A small audio frame classifier, trained from scratch: moe top_k.
Rows from block 3 of a small audio frame classifier, named by matrix and row number. Rows with one number within an expert belong to one neuron, the router's apart. Each number is 128 + 24 x the weight over its row's rms, rounded and kept within 0 to 255. All counts start at 0. Numbers have three digits each. After the name is the row's rms in percent of the matrix's.
Before each expert's rows are labels from the 100 clips, of 14976, where the router gives the expert most weight on average: "top examples" is what is common among them. Only what is clearly more common there than usual is listed. The data: single English command words and digits, spoken by a formant synthesiser in many voices. In brackets: how many of the 100.
# router: router (model.blocks.3.mlp.router.weight, 16x128, trained with AdamW), inputs 0-127
# up: expert up (model.blocks.3.mlp.up, 16x128x128), inputs 0-127
# down: expert down (model.blocks.3.mlp.down, 16x128x128, transposed), outputs 0-127

# expert 8
top examples: reverberation (98); /ɝ/ (53); /oʊ/ (39); muffled (low-pass) (32)
router.8 092:128147156127132111126157118154151148128108122123103122145114165121108169135113135150147115143087144119110172085138093159169115118112112133161165107141177144126147108105134125176128132131113145091142150123140166149129125130117110128142150122104111097119118118122130095084144129115152168082146112146134161093131111098106115188116144120134162121107074131087072122095110152147132116156056
up.0 111:097170116111186154149139158132103157105147125118125092125153134144137124147119041145097113104110161148116161129152150132106131096156107111112119146140157139111161175112125081096121112136106116119106115122126160160115091126162133123119122132153124118115144167123143131124131112131102069158096149146157137131141151123120110173107150125162156108105099122094166169107114140144164155140097
down.0 109:096142154136098099126111104159154129104147114130143120158169127085144126116175110119163101123107127120136150147127130142149135119107134135162126106160152136140113094091140145119138096128106164129123166110117124072121128128109171107105131105097120119162151134122103107129132069126131105126158128108075114099156141135121179139157050162064111151117125120142150142173130144111098145114148
up.1 091:143149113112116091070148121174159101134138157113091111141074169136109132121114117135137125155171099097155095081098125126122122137110166083122145139134134096159208077113096131127136131112132124130125130111127116113153137067109148110138152099140114114138089076117119128150166139115160134128099140151127144109168106101136124166128153128140123117109130098131107154131162119101154132117134
down.1 101:117130131140093101157095155122151150128095133116107140125094100136138088125108166097114126143130121108128138127165137113133169111096116141117201107121191160104144132098142119124137119151160146115134135126106161172164127140154107159165154133129134155136126145127159129142130142116122130112180110126113114130160141053154146104168131156137103144175112116121144114145180120186147095121117
up.2 136:148089127168124139089169168140153179117176119128103131132121096131149192132113135133113121138132126165100151123195113120166143141107122130116163091094164138146103141118145148116178103158118130101151140118159141145124105146152130095130137134151096143153128181133127120117144145151141157101171132142135129130104113099131116111093117104147128106119142082124120146098078102097106165140116
down.2 132:126116148109145124142141080118116101145154099081101125151145129120116127125165130120117142124168144142149103122146127099099162103141135161166112065125105112121162166149107148155125157124111111150091088165132142103147120143146101176114098171116149141102165105096128130133153113102157097094118166127134150098137120125181187117131093136123140178096112135136133101124103146102121102156145
up.3 077:127139128164099086125114113126091097136129124172137119090131105100159105131096142124120119128132096138121111167129079109142115128121105153098098133140138142095170110127110163130099086141119114068133138134120155146133099145127151152160125114149121159158144111124123174131095168142121095163106083122110146107082127138155098156149136151090122109095119114122061192106148149138110130131133
down.3 078:137132129136144133125122161108148130093137149133127139128114121117082155168108110114095127115158126146089101120130165134129135082137125158147142093088100120115130158127167143128112108109145122088120082145142082136128138182118134133149150124148085107076131101094158121086116128130142121133131127099134165114143156112145159140117126169086083130098153141091159145146123164072154116149192
up.4 069:145103138142102131162151099105147140075126109162139131177147166151115152095132111113132132100126158135149150122118141087121128158156156148129101126141099124147103181144165115176152124135095095123114126149148118140123128099123089162103151069105096147110121125095113176122101085113129132126191107104136133131141111154152119150154168155122148114123146138125121136134183156152083144132133
down.4 077:137163125132125104135136173163140052156124181162158130156072080166115121172103120123142107109116127125128113115084121118118133110105094086146170113134154162160143148109151163124132132102118141140147152097160125113154136131168090104129124142111120127086138106155124116150116148129114114093119108129096148097119171159098118114144139140137144115107111137108113118147142146069093146119118
up.5 091:149110122164087147168112152096098151156135136170114160129145109126180122140123136146138086137150117132119118118148114112122171094118106137115139108140151113092092096173182096100135114152129145108108170099144143103145127163105134186148111108156125144144100162104123123148111170106136145157109125147160111143160076132134165101101136099107110146128119101159142101127128119141124142085165
down.5 092:121124132134173134139149136113160185105135116124142116104108140058123149134133144091102144094105154143141081102128157151113111091139145118148071165076128148116119152143131101129158084144134144162129133118152155176131159140143112110094124153124134113166123123179109110080142133108160130086138107160088164144130138123135144118149168116132114102151124124169122147155154136121127092137146
up.6 100:147131089083163148142136126120195107136135135174148147085099108137123141099108117154139092116123115128071169112136092110140190145114136150132148142136110109093123146140110149123114140146092097130142124113122141097149098089136176165106135131140131149101147112121123153144111124149127138088103116154163128166109088112088114129113147100121165138101135130161107151171165104151134152157137
down.6 094:109142142117088089153114132142115155120126129081100124141143144108157096143157183179116127135159118158167062113112127116110128151093117122086134114145136155169133124088146126134115106125094139111078095170123091143138123086133134155143123138174133146146111152113152146122086085163110121115123099104140124115124110147109114136147126183120074102162112134121145120109114094143144123097129
up.7 101:094136099145136112142156118134119155138109178109151180174092162112119128096154121140136128105107117125144146119160127122169115126167169169105146082109145115110101122132164134151140119116160148133093097128099081120125131103115111110136102131159145151133096161147095117128133161096129144181137170164102126101122161127084151116107076139115144158122142123128165130147143096145154161104099
down.7 097:105153095112136134104118113116165121093130123176092120123149133109116123128105114136128103134114113110141105164118133162136141174137104084120089095113141157111096128128121151153133153101127139126168148153134078161148120137148107150136166133117169100146113122125075133131133124123157151170138151099124126060125123087134133141081141114102042116147173125134139140087136143129099158132145
up.8 099:104129109133136117170136151165126166121105153110086088137142156148128138071091109112146153140145126154162132132134125108125111094117107106155132125125116121110131148074123133112147101117154146117112096108147114116138123105167147129088139138102136122137125145142121178142145117142133144187107141098137153119136148098154096103124107150116122093087093201064153186145158144141133138138107
down.8 096:143109114129168129089108116131120082152100118115131133143124129185143156152122095171110123142117140110126112174107144159133132144130110115115097152139137119125162125101109100099137120115089089172132133128137152120132139092101177100113144112132130167140156094088100119133079101097155159111151092111111106077120132153139118178146091158127150131142107088087109122144156097138140121079108
up.9 097:131120095158091152130136106158118134150091198145112125135101154087070102113140134147157111078154110136117148149112140138100155128089107138131194134137170101129137125137103120189124140070081130151123120116142146144139122102166120121124101131124161127124150163125115098147120116104087157163083144156126145133105108145119099155125148106145167130095127144140125133112142121120143107102132
down.9 104:105137116114119179127100152140147095118150115091142139104125094084114138122133094133132168162130124129149116129133116092198134118149104129088073142131128146132117152141123105115138099085120136135135132133130112113138152126121081122097148101071112134126081109118101140120112128152167137143099133099130161136130144147123110089094132102124133103083070072120158112095158124161136148172145
up.10 100:152128122117150121131079154130179119120163147156135111097084127156116146104175071156118148166122109130167088157128142139138126121092104147095127150157137111127148069139086166163142117110089061160118129132124136145139133137129125129132112080124104134106156132092135108122095119095150083177156147146110135140161174131108160111133139116120112119136150109123103136108122127117156144126141
down.10 097:104115121169056109165112097127139124157129140118125123137107133117137178132117141114166157098151120110132086142125147151148095138119139094114159137173155090141115101110159146124126110141109131141103153110138135120086183117102148148170109074149125177115089095107114125132104141142122107125104139113079141109145157129130096083112147153137158116130105148091166098133130098146136164151120
up.11 109:114117130151128092136112127146114141157123127136083131149150121110102091133091137130112110121119159159107113123149103130132083130110116120147126169112151114163150153096195120122151153107142134100163086126142135129104111156139175122159121195084123070170155139119128107164081113120130168151157107146132138122115154134152082107133113095103153117137129126125179130117127078145123099113130
down.11 118:147150141146140157099099106138127145127108105119147139122091146118105157155141118164120119123109150096128164083158105141116103157104124131131095128128094122129077116111109176132154090109129100110133107127117146123161107129088136129105103117161112132125102155143122122093083163095157072125114092131162118073129165154136121103160083100143129134116115119127111129170170141134159136067161

# expert 14
top examples: reverberation (81); white noise (36); pink noise (35); /ə/ (32)
router.14 090:121148153085127093143092107086102106146110085141146110084105124142114156113174175144119095138125150157144118121134084089137138101117144172149153149164094132136133130157097161137150099138140098123128103156129152081109124160121126098077144143104127184122170099108095110106130145153133139124127118106140143099086113140146123089112117162143143113150116098147116107156105152111141117167121
up.0 101:129121080079161130190131089123162158158156140145156123126122143132159139129128119093161138145112104082149151117133089136124103087140155117112131138188106107103143128094108167139124113169146093126120149148132133136161115120104118173091131141127125117113110181117153133137134120102092147142122078098112137120112114068134137121131081177102124130126107163156120097124134138138106102131134
down.0 103:091131155119111140129152108140150121132118102150124102155158148114074113113157134111148088126133119143149106095132128150111165135121118139098091116137137119136092113186138107131092163123140128106146117115121147164108149140080167126126120156166122158139150120164160085119123134130135114141117149135102127123130125085128152099086131127096115156155170075153198161104180129079126124112151
up.1 113:142138136118111084156115133096131121118112104181164131117130111142104136111140147127129116118123086124141068136142122113110127125080129142083103155081114139237069108127121127144141134087136132122111152099111118157142095137143103106105106131104091151102100113082132109155140146144155130129136126125136152103104136081115126130135121114128142138125155133153093101134112164153104165154111
down.1 100:121151167168131136088133136101134148137151145123179075123137073148145120085102149081147124151087151098170177141166102107122087148140108133177100144176138095120108163153097107131107109118121112136133135138157135133104150092116148113112137157108087088126106142120136134107145128105138131138139109118128120082140151151125124163115092092159163109116146132109155132123126168135146109115142
up.2 098:114136170163116084141178118155134184155166139133117140126167124155105142134124134123131134149128155095141133140124140121132160064119097168129108115165101127137086102107190113107117117132090121098112129136154099148094112118097145176145145186125150084137165120097142127121125139169146126136171131138117117142104127125138144115099131123147131113121117159129194167112148145112114126148108
down.2 087:151108108105146163094141135155146122129131188145125143124135134116131147156127136171118153129077105109101158136126140201136125129110112116099144106089140147151131182182108152159123120132135103139154106134094135114103177138147106102133168103160061151173162145120155083113138122122149140116126142167129145132119139141137133142153080118123117125164132181123152112131121123098130123106135
up.3 092:107087145134116079140121136066136134128159140115166180103095113126129108136121088138123120128097105145117123175128063154124129149156102153113133101124092099167139120118157135118158173136113117109128123117158115147120141096111130146118124108141109098082108126143104154087170120143100096120113137086110158150126078135124127156175112154111135127115173133130093138147135101113098162140097
down.3 095:170119100153138141113133159096142117152117136081141130164151108117123121104145152147118129172131168133145168101185150095091114165099145145118094089103157127136081147087110140145077166169117121132131116113080099100128118171120102107132108101142118156129120099136104144136141145120123143091116130167088112150113140150112139115115113134101123180122142130140149084129155162142101158141129
up.4 108:099119142115109112140144150118146094117090112123134108159124124144152100130114147145122153155129136150156144124089140137090163144093114145114132129158105114151088169098122120143124141102111154169122151086109128154134110097067138130104142138127150162097086126098107128131085115121127148141157079191144138082161126124130131136112104099170166132157088124153095125143129183107081142117118
down.4 101:129168097186144151165125123163128134147157133137167080119149122114130131131141167127127129108115129134121116129126129096105118105127133179090102145127141142120092166092131178136128085123126092135122214131111121107097090104165147102134119091117138127143133116090146138114136107149156096136125145130122178153138151174130110093099141166146139135121137115155162152130141127127117193124140
up.5 097:123101113142139159115104151093140132162139121167162126130134124111093141128168133145155118173144149174129110146111136130103125083138157135083116113146127144127142125163076189084139094080128135114185125121081105138130088155153115114178150121130125122149138129094099125114138108123137109123146126141156114106156123133130141110150095136157093127123164104107123121100164151079148183121142
down.5 088:110125158120137158156144110129152174136097122145131120137142093099126101125070109103121085134083096085123173175165137135140145136117114114131131091079105164110171088107150084104097115145133106137144168132142114131127117111080115165130134133113150192125100142118131173098137141132115135112119132086169132164129148150114102140105118156122114130145133100118149122129153131082113152139125
up.6 080:174109095156135133101144139153118135133120157102146118161096137131111112108079125138125139109153110118111111094157110119125155102122161152125153151141100136140121125147144143118124104158134142088153204170110117149102095141157140117123116163129179105130121150110149109107104177118152119146165144171183115161123102155141085163119139129137156131144102104109160143089141128124106181108159
down.6 086:138121159134111123166102137138148127138155108133153147124153126065122141120113147138168102143140139120113115104157165172148106135149127169148102112151116135140096135132145112120178141129136123080092144078111142090140130147142097136145110097128175164175135147126135146118130168104149177103114117116152092115163122113151114126085089146102106147108112114106099073100107096159124166108131
up.7 098:167165158104144147138101129126147133156168105137120118094117127115155112149140132127134130131132129159155170158140159163162103080141136136105145127128159118102142108107097146111106122118139128156120081141047118091135138116137098150137101127150148120124098129175106153120093092076126168170137130122135128090164106129100097141125108162162127151126118126083111094121157127145153163170130
down.7 109:124124139144109129134159131145160105165081116120128126118130110121113154119146112130177114130165157139106099092128138111095152110168103120143109126122127136175109126130131074136128155094136122144093109143120134189108152117128119131164099104153163154082170106139109142123136105163136121127163082098134148125102110065138125095164091154099138148114117122118122127106092106071079139137147
up.8 087:133094161127147162129135120139104075122113141110088177102138131131120087147166087124131128145094101117113129097139117107121145107122156123146113103131123135176110154092119117119127137105117073152188129113127140106118133074088135187081112111184174130127147150136136173124128160139133129118115142131150111113109157127106162116125165170101126085143148130127114140161151124103105142139131
down.8 091:089130119116143138129098120130150118086123118113108114156085134120110133123113103084129155141160123155090133123165085138111066139129140098133130102138137107115152113184153111143140183131133085101128086145119107130095091137086121138140132126116126117137123136136128134099098084098130129150113183105153147074145091174141130166106117185132087130138130124114136134112150129122162161121092
up.9 130:112160149090069165144129145111134125144110140130107092074127172077162134123132126101175112155128098157124116156103118123150125117163125104178090089158125115133124117138102121130108122138138104142129094099086133137140147133145124151137107165117084110122139086093099120165129135121127126141158083120174115125158140137129111153157194135108116137116106120107119117070102142106132115119127
down.9 136:104153116110143139095124186116159153158125154115137131112120158112134121120139135116123159123166105156114165122111126150152172142094139133181122123152082116145124120094138099147132118138102139123167146155184097129158145098112164143118090121158150103117114110112074162167106084081161108124123138123139139170138140123114145111134127139182145122139129137196097138144166125104136124124128
up.10 082:141073160148060150099170116098098162144132150127128134118078128125114127112143109131108110101106082096124116108160142140109134121133116087150160124147163162097144170165114157126135101130137137127162161133165112160132106114138125148123137174157113152139076158121121121129121123120120158126121130137159150129102128116140160130130161131110113130172147154096174141072089135165099127148129
down.10 084:088147134139144103169136119157157120146114127098141151142159132114095092120113100122115150131129150156133102197074142080151083147119088120138100106146100146140106108154148137129139138132133165144144116131142121121147110134109125125116136196091165171106139149137120151119144090116108108067164105116137134105148140092106139112164145106103144157130134097113106102104115104085130157129093
up.11 073:158140088162147120116108137121145131102116138146128109101068185155126141135119112083132157103138140128137117180145150137141126112100158130130134102145063142151146134073160143164135131115120107111088161148163109131168120150127107078124140080111173159137128126114099131104137119107126166125122132158146110160143103139144151133136107145145119153107116089096088157158160148128102124121092
down.11 072:134115102139150151113117149132116143117124109126103125146145144058090119064158141150122111153134128116152119152120126145180164124105151115099156168073145126128119108166131120133109113127133152132147101166168132120124127130167156145166137127128174163156144142151154173161099165115135127098084087135146133127132136117118144163122117179145175128116190155126098132093135119118131126130136

# expert 7
top examples: quiet level (70); /t/ (57); /u/ (37); word: two (37)
router.7 085:108124131084126110195139132138110098107128092162103141148143119195110103138109183112141122158171148131093128171139124174143108101112113168130123126141150146141146106101145147116093148129185127139100110116111139105098171109127116097144106121133148116084109150113151105117099135151095095106106127103137130115086118107092142149113112108141099101125114140120100162116107136102140116164089
up.0 098:105120119070096104107153142186087152148136121069121108120086159090115104137129138139132153142096137141124105127120113123134138146121177092076133125115125140150137122086139083139147141153118134079142165101122146157125107114129107171159146129189146143129153121132168142144107119138141121154121128186085125126129128115108159115134162132143161158104085097128150157153127117110121132125149
down.0 091:117118115087115121194130175136150120114109160103135154179132161088132095125150084134150141125132157138141131156147103127113131139143133118060090122137164107127103106158107102140091101139165152106107130152128113159127136057169115139130125162151177104155139120125133102125131147080162145111108145145157132119072127125133129152117135143111122135083156155115141111126126159108135123114123
up.1 102:116089139116113140080104148140107107083130108140143090062094111113138109147124127171136132122078181123119135099124122139150138126115097119146092140118143120094103095152114200111121172136126141151137129126117165120176128140116101137189088113166102182126102118118147132095133156139118101096147140103106114108140141131092139138154160111137151102114117135128142128119144119152122090134151
down.1 098:143107126109108112128082138149135131110059164130142094156148146141142119090161098156119165136130160156119094152121081111109102140137112158127141105123129076125098089146151073147124119114112165134120106116105102119123138136144119175093116085102098115133109134118104114139161129114121155184133056100155151161138114110119150127083144096110156117139124112105123111153149144129145143118130
up.2 095:126126167124100123107140133154118114120126138153088120092137157154115132106132148109138134110088121138119073187175133145160134085073165133127129150131103101093099075098079096087126119129138125107118123145148118151117133097120153169135170129155103123164134103140108145160105099104139108137185111129123120146129138124106137133128108107068116104140100125161170140127139156148148103106128
down.2 104:157115124076141104139144197147169144100130112111120150113138119141125101125104130148091158125126131102153114186137148102121131131115150185147115155116118113122160122116150144138110158141128137124115109175110155157092121130112145157188137152125140091116101094091107134074087119132131139141131117148140119147117117122143121169132162135120130161168143130111064127137103170154086099124114
up.3 103:133133109099123137156166122139113143091091094117128128173149108123108131149096139147116156155164087157099080123100191089096129116175133113146112132153148139116139108103189119147089102114145115111083116146128125159123104119140116108129136153103135104123111108128133102136178141131151107088180128127092153151130134159126141136122134134106178151110115113121090165120098158108122099163127
down.3 112:154120125114125134092112077123099113149165123135146169104099116144125140135143139114086125105129128167171156157099120106172120135123105120146094175128100160122172120171133146084106169150215129124143129157152095115137104131086128134127116162135161123165157095127134095122121120141153117113127119122143094122154148155136106156134162117122117131154117110125158131161127150085167121096137
up.4 085:119105109115100120095143135126182125131104185145086117148136103107146174120115120112124130176138158103132117108136135113121161146136160104105091137127114124127146140122144131082153122148128112161158144125122151139105148148149099132126146128107139145108152101116132134148087123095165115113169116118176150082120144140169120109150150090190116165158146147169151124073068107114157135138129
down.4 081:128158130148070143118162107119116123149103112137141123137087158120187108159104171114138131116136169106124114138133148144116115146154084130134120123116070100085139136131154128125180137174155173127093085118116088130155113138107168150095160125085158150150115085140102146095150140110146155159124118125136111130105119104131146141128119165176118123108112134131109111146105079116130099104131
up.5 111:111130147124129099148116083153119124120208143104111162116116135152123134099132160134130107158167134151101115076087139139132088160132150122139126108105157094123117110137161141171148127146176124085129159141140119109119116107158096157133145146138128076116119112119116113134133146127092135162132129136121122172122171119105180116086130124131116197156136133129151107098128107126168110162157
down.5 108:152086130122099126126087151125112127128127147119175113130120113101164108141112115111158088119079143125128159137101137121101080107075163142142084143102139128110136106194128135096151168126100105164100142168124146125190111130139124155121129118143156142157128134110141140157138155068113157146134082129132122124110123106144130143127119124134089130110086139122138110116163164097167090138152
up.6 079:154133117128092162125163123132147154135163142118136128138144138076117095145108171118148122122127144112180111131138161170123167150135137129146114100103127090135131141077094109126103105125141150151131107144120151134101173098138108168092153148107096161119124143143116130107113176107126118144106077120111155151143159146142080161132135162099162163092120138140177120171156113135135163096111
down.6 080:115142116118133117110141148108104075103088139075118142137084160135144139155107161085109082124124105123104091132088158061136149133118091108125163114110121144097126104128114092102113170143118149126146140123162095156088149119104139167148112140104162145125106147146139136146127134121133096140164130127114146111104113106103135117104118134096113120116155074115136124135093166145169081166135
up.7 085:121139122164157090079177159112106102112149105128057115099145135128143115162122131139156095115091132113141099134156128127166120128129109154146122148058133109119105097130094123119093166114139128158105128119165167143155147142133128143123131118149130152124113143139121194164131125115171124096128129134140138101114133117120128119081114108097142114118182156162176147131121093106153154148131
down.7 089:131103139119077131109155152151125131139129080074114160112165124169084178085086130093082132111124161147159086157151125115125128085107126116120144129130096132122173138102137133157164122161110137117126118117193149154098165164146116146138130129099119175151117106136099115099149130097086121123147121133140090153161141103113090143120129117127144120136130128126123153101153146116128117129160
up.8 125:112122143128143140122145118169126108139115128120098148119124107091130135081136122133156087121157164131096139175168113132143117124130154165101117155138116072160140159103157147169140141110118098122131139136166119124089124118103129166147178163125142132124126154107093111104112098087096133144106144175147099123135116112142125114115124128100156112128054162093147135100145062109156128108104
down.8 121:133098107087123122150135126134185119112165165119113127111119155134116156120128160129093140103146143130103140104105110156105155138108090095137180114154151142124123109128100100122133173133103149128078157146114114153114149102134157116113161114108128124099191153128128136147102112127089115134129130088105134133141114149137117140150128109075088132135119122118208152094162157109107115146183
up.9 127:115084153104160115177124133086141093148110094150126142118147136109155151099111122105175192116095128161120098140131124117142156169121103159124115165142133133150129155128115097103136110108123110081165099127131137112107141110120097145131166128094130161097162111109150116117137145134132069072159133108098110146135134120141169104154118120154179133114121102134096122139112174111114124093141
down.9 125:169116107143123142108144143180097115121109134111115124124149115133115106139143158091168136180131119083185147138158118123099104144152169144133119142101108146121096149104168156115158151108148117182162132077103130169150091094117121073119138101136135113163104121105107095101121157125126115142125136123127123117122119129100141106135110109163110075109079136140146116183139118128113116105146
up.10 093:139109114137143085178135131175142107135137097100130144132080159142122122104121113092130097151120099115126115137101104147140109130108107145117110082118091062042105146109146127148137134135148144083149141142175151137152142115109106117079118149125120092113117119115113174106141160146150173127086136150124120126103136148142136141137117130134141143102170137161110115150090081123139137147147
down.10 093:123134113150128119102162165118136137110128140152142123154130162144162125107092094164124150167132165152122138109153146131127114128154147100192105120105111132079105100123104123136133178163125133109134131071136145142088137095146119144067080129124119122107106120105137167118161136129090191162146107146117142122118096115140135133130104101161081134080128160137145101118158157147134136152131
up.11 074:109106128142169147122151107102101127117152110143073134097139165103111125125147135125092120115146130144158152062139179108141125119136152134130148168106096089123100093154110158138171121142079112128144120123123127154166095119154151116132141127111147137133097094133108147102117101102124186138152120126110152124102155147144121060120125163138146168127131159142121094156147149151071118115120
down.11 084:159163150120125099140167127105125123115122086094112135140097132156146118110111153141152139115111156132128118115116093144142106123205092174100145118103135109156134137120176147136106123118180189143119089096107120132123050133119138132159108157093156138151105120111141149153100180119142095111150130148163124088129126129170116149150099142120120117161085139125137136120138129116139136137144

# expert 12
top examples: /ɑ/ (49); clipping (42); word: on (42); /ʌ/ (35)
router.12 079:142145126105129152136107130130143140101135127123155143103163106098114132153143122130110095126160121189122167121126148139124110124150165140156115105087123129129125094099101114135070135126145119114105148119123116104142145081120111151133090104086098178101125159139169119109111182145125082158145102158162140130095138081084159163162158118104156114121147149122081116135122095162153100136124
up.0 091:115126143163117137135134107143114157116117116088074112091117125083160083143099113138137138143119131090148131104116126079121096146084162119131141154120139131153092084139135154089104105108141105116084127179119105164140103141125109148168100095142153131142127138141090094145128118081127115089096137125105139101100106117138166095125102134139103140135106147161153159076122124152153169150136
down.0 091:135131129113113095173160100139159118128131110125150134152137120147096137115092119120133110156138140114154126114149123133135073089118129125091125135116079154140154165093122125139171123073079130174083127111137144147094101124151122088118129109161142098151115173118124119186110123125141167162123136117083158130150133162117075134113137135147119109151161160134126146073147122109114166122151
up.1 111:144165097061140126153141107112159118112164105106106141098152130099129111096108120103128112164157153117123116120108144149116163112122144154141134120143132101126130139118091169110177117137135121138160147103139156151164124112142126120132086117140126121175112114100086118126134138115130153087147142152093111077117101086135127115143134157162110190122099144087121114109200110108129091146145
down.1 114:106152120166111128119095169145136158111114164115133148133145118109077117156111126142139101108110136135120110125151068109112111166169135064156114159153126070137110152120153140106131128135130127100130113112127110158112121141089121073137154092135117116087112134139127075137126095155155123145100115099131145098131093136130135133081139149124143067120145141098169144117085122170121102128115
up.2 123:158120112157115150153166172123129094100116150102119115164130123127107124139167157154108139151131177144102162119113119150115123139141094139124120123142126086123085119158139168110122114151137108134103143134160139058134125115151152116141124121121103127108142150170125102129139138123063127147124127129172100085096113087147104108130167110115177162123163132105143090147098143131184132141087
down.2 120:154144160147121118113124117135121179137167160153167109159153097097096070142107114118131129149123093144160097185155092137121121115124109127103106140090122164098186091137137130154114164126127119140150118120121119125134134160134098074112097101129152154105103124134130103118104131119135095115112125124080162128114163078107115181123129143098141128138116080153126176124130139144127111121105
up.3 096:108142126139118105119113110160151168130157147109095127144107089125146100121081141108134108108133114122151116143116182088072116112142156158124137093094123166126063088133128112101126177146114138123147153144134118138119136118122150163109139194103138109071150109131139155094103133080125142157117109100116093139133154123138110120183113138124134139161109131144118123124133125119125108151191
down.3 102:126115175119104119169107109077191130158115112103172081128147126083128153086116120113132105121084136143129133099113119125138147178125133157125151129150138161109153107100167104161078138143124119114102149133095133121090112155157125099134178109117150153165105126117131155140147110158192136148144115132118123139131079104110130151131127121140130144174127137137150094131157115086127109134141
up.4 094:108118098155126153100106119116086132096094155133140125107161131163148083137110133095154100153117084133133096142128160098103093149154187120136092094163106158151144101116130105136121142141111106135183130135170153133162128102120149129084178139121161103144162131100120125107177106150096117139135152123097124123146086113120115125094134167148126146101173147119104109135110141108111133113101
down.4 098:147102122105119132114131109152164131092149100109129143103143102181126149113080105136093082135091112166133129091123125129121127160113073066104092125115124131124124131149146103138143164134106175108141133116113125154132145177115145107154126101136145170125139155159152138113084162119129101100131056105172119163121140117116131137144160117117110120129107118134162126138113166145120142148076
up.5 080:136117072084121167168112079100138106150124106111166116105133158146124104154110126102143102103076126131112114074146152101116148128146169119122129117179121136130133154091115126091124104102145157111130071148108152188098131124116108113142093151149159124131135092117093179136109169101117141118136110111135115131140107108155116149135136130106154115110131145103136170127096125143160163124140
down.5 084:099154101131126121093142124136092139085197148117152137097134103148149123152119144117109115182118147124145128176117080114103110084130139107143142102130134170167148109147101160115117122097160096122107162105148176128127098170164130116162121123095106112093140157110170120117111121144132104101137147113109133123138119125155139110155103162178141114101134165135134130151120104134073103157129
up.6 093:141136177103099126135138168123142155097152162100114093117111122140088111175109081142160144115149115151129129140086173112161103110138127088118116153163141150152133076128116141134107161128126103126129150109125171160132102154109143144187072099114139110119142121150088155130087152115169085135165100141105136142082130112119103149106125128128146150144142118121138154120149144116146146106096
down.6 108:117135112103126129142121060117102127117128113072139144166148179137127153114123131101132075118155120123119131120088130160103141122123108127091146096167137153153142164104118138102115140141149088144152118169113085152084061124134109121149093159148136127131147162135108134097147134144127136130131111085102133093164086109163119114149172132163133149138154149134143124102152141134103149172130
up.7 083:129133128173122091094175161169093153138151120109133120116166143141078116131133157085134109091143143132112118091097119102106159133093116107151136120170133145109132140146114143180120165121136109154165153106109130160110146111114127128129123125153118117176132167085142133156192152104167145146103120158153113134132151103124091133136073119144110135164143130124122097158120158124131084139142
down.7 087:149116155100147143086115129170081122090132150172141116137117126120101144149155121127101120175087147188115136131136077161078189122108121146129115141159160152164128112125109106104154123132110136127144117116128109090122146138139126098145148115112146126140151158113125141131134105107146127116108135116158154146124130124155107097160094167138118142045094118112084135154107138160098157126120
up.8 085:126138101118113154154162148183142102134124099096137115136107100133144153165122166115111164096123106113128109148117100158110122106118142159144089107135109111128126137089129159142120150099106170106103133140099163159124103128126096171132111183155146125106134118137110088142107140087129163148108127103155080127158143138171137137078126170154125134088126138157103127112134112150069166133105
down.8 089:121091151147148129111141132064078110124090167135163147133128134107116085109133116116141125132132115134150116099148177122155125104143102144115153123108141104142085119168108124125140117178121086155140114124108127124151139132142130173135118121144134093178125116090083107158155113142121102170158144171133128118140136098088132152125125150113092167141172082084132093157127144142154150146148
up.9 078:150098100095177118132149140098144133116133153134154133145124097129128166142131124098144169148139100128100110126141129093092120121082116118160159110138150122130157108104146101148113151089123112128111097170119142131117176111115056145116199168121113111142117108126144122147115095125108131096081071110168110110162117125117117114139128126140129160125083110120149156139136137172105131092144
down.9 085:096109118126133130115134114116123152138093130070107149165130158138145084200142145123118126135114139119088149102175107137150143121120110107156132116129109198173135142108117133130121157143146109101127122124144131152139076156128159150144121106124155130127171172112117136125160106128111189099151141153103127177105149122137123152121155175183137108114144132139123138170113118108150167130123
up.10 083:141116100147103161135118150123128110092139158156149109119116144180114116101135137159137139111116110110116117109143115103132107126126119105115147090145076139130138136105134115124094130071099140141113151136097148131091165146166097169150130122112114150128140196122147155189136103132136150162127129123104139111115046151173146114085146115116140103088162139112140147122147088123100111102118
down.10 079:111100169126092135136124131152084150124074124147098118151104140135132140125126095132127112118159141132100199123126117106115174108105118127087145107119141134130151115079132133118104157131129111085138140089123131120083147102158166118172145148134160111139142062126099091137109146125091113142127128162095127177153140080154147125139170137101131068106123108115133123113115135113118162124135
up.11 108:132043122115142151123123117117136127119135132100144147116097104153122172123143117110144153113149140144121091158145106129133144144140112140136103102153122080153126148097097101111112145095156085121119117118170156143165152148170129114131122134171114142128171107097182149074149106127112140110077138113117153100182120090127126106127168153103139148103128146142102118180114124125131110095132
down.11 105:095096118128136110173125125147140143136111175103157155124150132093117138130112140111129119135104103173105153087107117166147124120173136177128134118169109173128115172129135115090139151141181138135128134046120132131114079135151116083120100149170183132126119106132092112124090132139140150130146121117089101134149128159126128119144102148131128097143124156173101119115162152109141123102124